Weights of a small image FSQ autoencoder.
Model: 3.89M parameters, 48-pixel images, encoder arch convnext, encoder norm layernorm, encoder activation gelu, encoder patch size [2, 2], encoder depths [2, 3, 3], encoder widths [80, 160, 320], decoder norm batchnorm, decoder activation relu, decoder widths [32, 64, 128, 128].
Data: trained on single toy objects rendered from many sides on busy backdrops, 101725 training examples.
Rows from block 7 of the encoder, named by matrix and row number. Rows with one number belong to one neuron. Each number is 50 + 12 x the weight over the matrix's rms, rounded and kept within 0 to 99. All counts start at 0.
# fc1: MLP up (encoder.blocks.7.mlp.fc1.weight, 960x320), inputs 160-239
# fc2: MLP down (encoder.blocks.7.mlp.fc2.weight, 320x960, transposed), outputs 160-239
fc1.232:59 41 47 53 45 45 56 50 50 50 57 61 56 60 47 70 52 37 49 57 55 57 53 55 53 55 46 38 50 41 55 61 46 45 42 54 42 42 58 54 50 60 62 57 58 48 57 44 46 55 42 53 53 40 50 43 48 54 40 52 51 59 49 49 54 38 54 48 35 38 48 60 51 41 53 60 57 45 61 53
fc2.232:52 54 37 63 61 45 65 41 36 35 64 36 50 48 47 53 45 51 36 64 50 48 46 56 52 78 51 25 45 65 51 57 52 46 43 50 65 32 49 62 46 63 59 51 62 19 40 53 55 69 42 60 53 54 57 32 39 43 62 57 67 42 59 52 68 39 20 45 44 48 46 64 52 50 51 45 64 46 64 58
fc1.233:59 48 63 50 32 41 51 47 82 68 43 41 53 50 55 49 56 49 54 55 58 51 66 43 63 55 40 44 45 59 61 58 48 61 55 40 95 58 46 64 61 58 50 46 61 59 49 50 96 47 39 54 74 65 53 54 60 61 44 53 59 58 51 49 56 66 62 59 53 40 60 79 55 54 57 47 41 49 42 55
fc2.233:66 23 46 51 57 43 40 47 69 48 57 61 58 55 49 54 51 71 49 49 55 49 54 45 41 59 43 65 55 43 43 62 54 41 59 42 54 49 51 31 46 30 44 54 57 55 51 40 68 31 66 30 59 42 56 53 33 42 42 67 66 43 53 31 42 58 60 40 25 61 52 55 28 57 31 32 53 45 43 63
fc1.234:57 51 47 49 55 53 48 53 39 51 57 55 63 45 57 66 44 57 51 53 42 71 54 39 61 46 55 41 61 54 45 49 54 59 60 51 56 49 47 37 44 53 51 56 45 42 52 40 49 56 38 51 52 46 54 46 48 51 63 65 54 45 59 57 65 51 53 49 51 51 51 45 51 62 49 52 51 48 51 69
fc2.234:53 51 55 57 34 44 52 51 42 48 48 43 61 60 49 59 50 42 34 45 53 32 62 40 65 63 36 49 51 65 66 57 42 45 47 52 48 53 59 58 61 56 58 61 40 50 39 55 59 72 51 48 52 58 57 41 48 49 38 53 56 33 46 55 52 46 53 54 47 60 51 48 50 56 41 50 53 36 55 58
fc1.235:39 52 53 43 55 44 44 47 63 25 36 47 52 73 57 44 38 69 64 58 57 51 53 45 40 61 72 47 40 31 60 44 58 48 46 42 39 49 48 62 61 66 49 44 46 63 59 61 53 60 40 38 70 49 62 70 46 56 64 56 38 65 52 56 65 41 73 43 57 50 32 47 39 45 35 52 69 70 58 36
fc2.235:57 43 47 65 47 56 49 32 58 37 56 45 42 38 52 41 57 74 20 67 39 49 45 35 53 43 60 41 52 42 37 33 59 44 52 42 54 44 57 27 41 62 44 54 56 34 48 61 47 80 50 50 65 42 57 56 44 64 53 40 52 62 38 47 65 48 39 46 55 60 52 72 50 64 58 46 69 64 59 59
fc1.236:57 40 46 49 27 53 57 41 43 28 48 57 46 47 46 41 58 56 48 47 46 54 59 51 52 60 56 48 50 54 52 51 45 49 45 48 43 44 53 53 53 53 49 51 51 48 46 49 51 42 41 51 56 45 41 59 35 45 25 41 56 52 58 51 56 40 44 40 44 56 38 41 49 48 58 38 34 37 62 54
fc2.236:68 48 57 57 51 50 52 44 56 36 61 48 53 46 34 50 47 53 55 41 46 54 70 60 44 59 39 32 56 45 35 66 30 49 60 39 43 54 52 52 43 51 42 50 46 35 52 45 47 39 60 55 54 53 46 57 60 64 55 37 50 46 45 52 56 59 48 41 49 48 36 47 49 51 26 49 35 25 56 53
fc1.237:46 55 48 57 37 52 41 42 50 64 59 49 43 38 49 52 50 65 54 47 56 50 54 48 56 57 41 50 47 45 40 47 60 58 51 51 42 45 47 54 66 45 43 55 50 65 50 53 59 49 40 48 41 51 60 56 37 48 53 50 55 56 47 67 53 58 50 53 43 51 52 40 58 64 43 60 54 51 51 51
fc2.237:64 63 67 58 79 55 54 58 51 55 63 50 33 65 53 48 57 35 50 47 34 48 50 41 41 56 46 56 55 25 58 55 61 55 50 57 44 44 62 62 21 31 51 36 36 64 54 64 52 47 69 37 20 40 47 49 65 47 40 46 45 44 46 38 50 44 39 74 69 51 49 49 59 23 64 17 42 40 42 56
fc1.238:59 81 00 56 55 47 99 48 00 74 76 35 89 70 61 58 81 50 67 56 89 66 67 44 50 75 75 27 55 87 72 67 42 55 68 71 90 51 99 82 92 66 76 48 77 67 54 67 44 62 64 55 99 64 57 82 63 70 68 68 52 52 78 48 65 61 78 50 61 00 66 99 42 58 55 49 45 54 67 60
fc2.238:56 54 84 60 68 55 29 50 36 59 49 67 48 48 38 50 57 44 40 73 71 35 41 42 57 59 63 55 42 44 39 71 53 62 43 66 61 61 56 44 29 47 64 42 54 61 43 52 54 10 29 51 49 52 43 49 64 49 37 62 54 66 44 82 36 43 62 42 57 74 41 48 50 29 98 55 61 89 60 55
fc1.239:29 99 30 31 39 24 16 21 00 51 34 40 30 45 58 65 12 45 77 56 94 45 81 40 50 19 24 63 38 32 38 70 42 87 46 55 11 31 99 50 83 36 44 68 52 36 37 68 26 47 29 37 36 31 42 68 47 59 50 00 30 74 38 59 29 52 47 31 49 06 26 34 54 32 27 57 39 26 56 15
fc2.239:47 37 40 50 53 48 59 37 16 38 46 43 50 45 62 51 58 59 38 55 80 46 57 43 29 40 53 56 53 35 47 39 52 42 47 45 44 44 00 41 30 61 90 62 41 92 49 45 53 00 23 41 99 52 46 49 51 44 53 46 41 62 45 34 37 45 46 42 55 64 50 53 46 59 33 40 53 80 63 50
fc1.240:44 58 44 50 51 66 36 52 47 63 52 50 57 65 45 55 44 49 58 44 67 53 48 50 75 48 60 52 51 60 51 55 54 49 47 69 41 46 61 45 43 41 47 51 52 52 45 73 58 55 40 51 44 51 40 52 49 62 43 53 53 64 50 51 59 46 60 53 50 55 49 65 38 49 41 55 53 56 47 50
fc2.240:41 61 60 63 39 55 28 65 40 56 61 48 62 32 48 35 56 70 60 43 60 44 48 27 54 37 54 48 52 39 66 37 54 50 57 62 49 64 71 69 56 47 50 35 46 57 49 38 68 53 52 63 55 50 54 44 58 46 45 51 37 66 44 50 39 62 45 63 67 56 55 41 47 57 59 54 62 61 43 42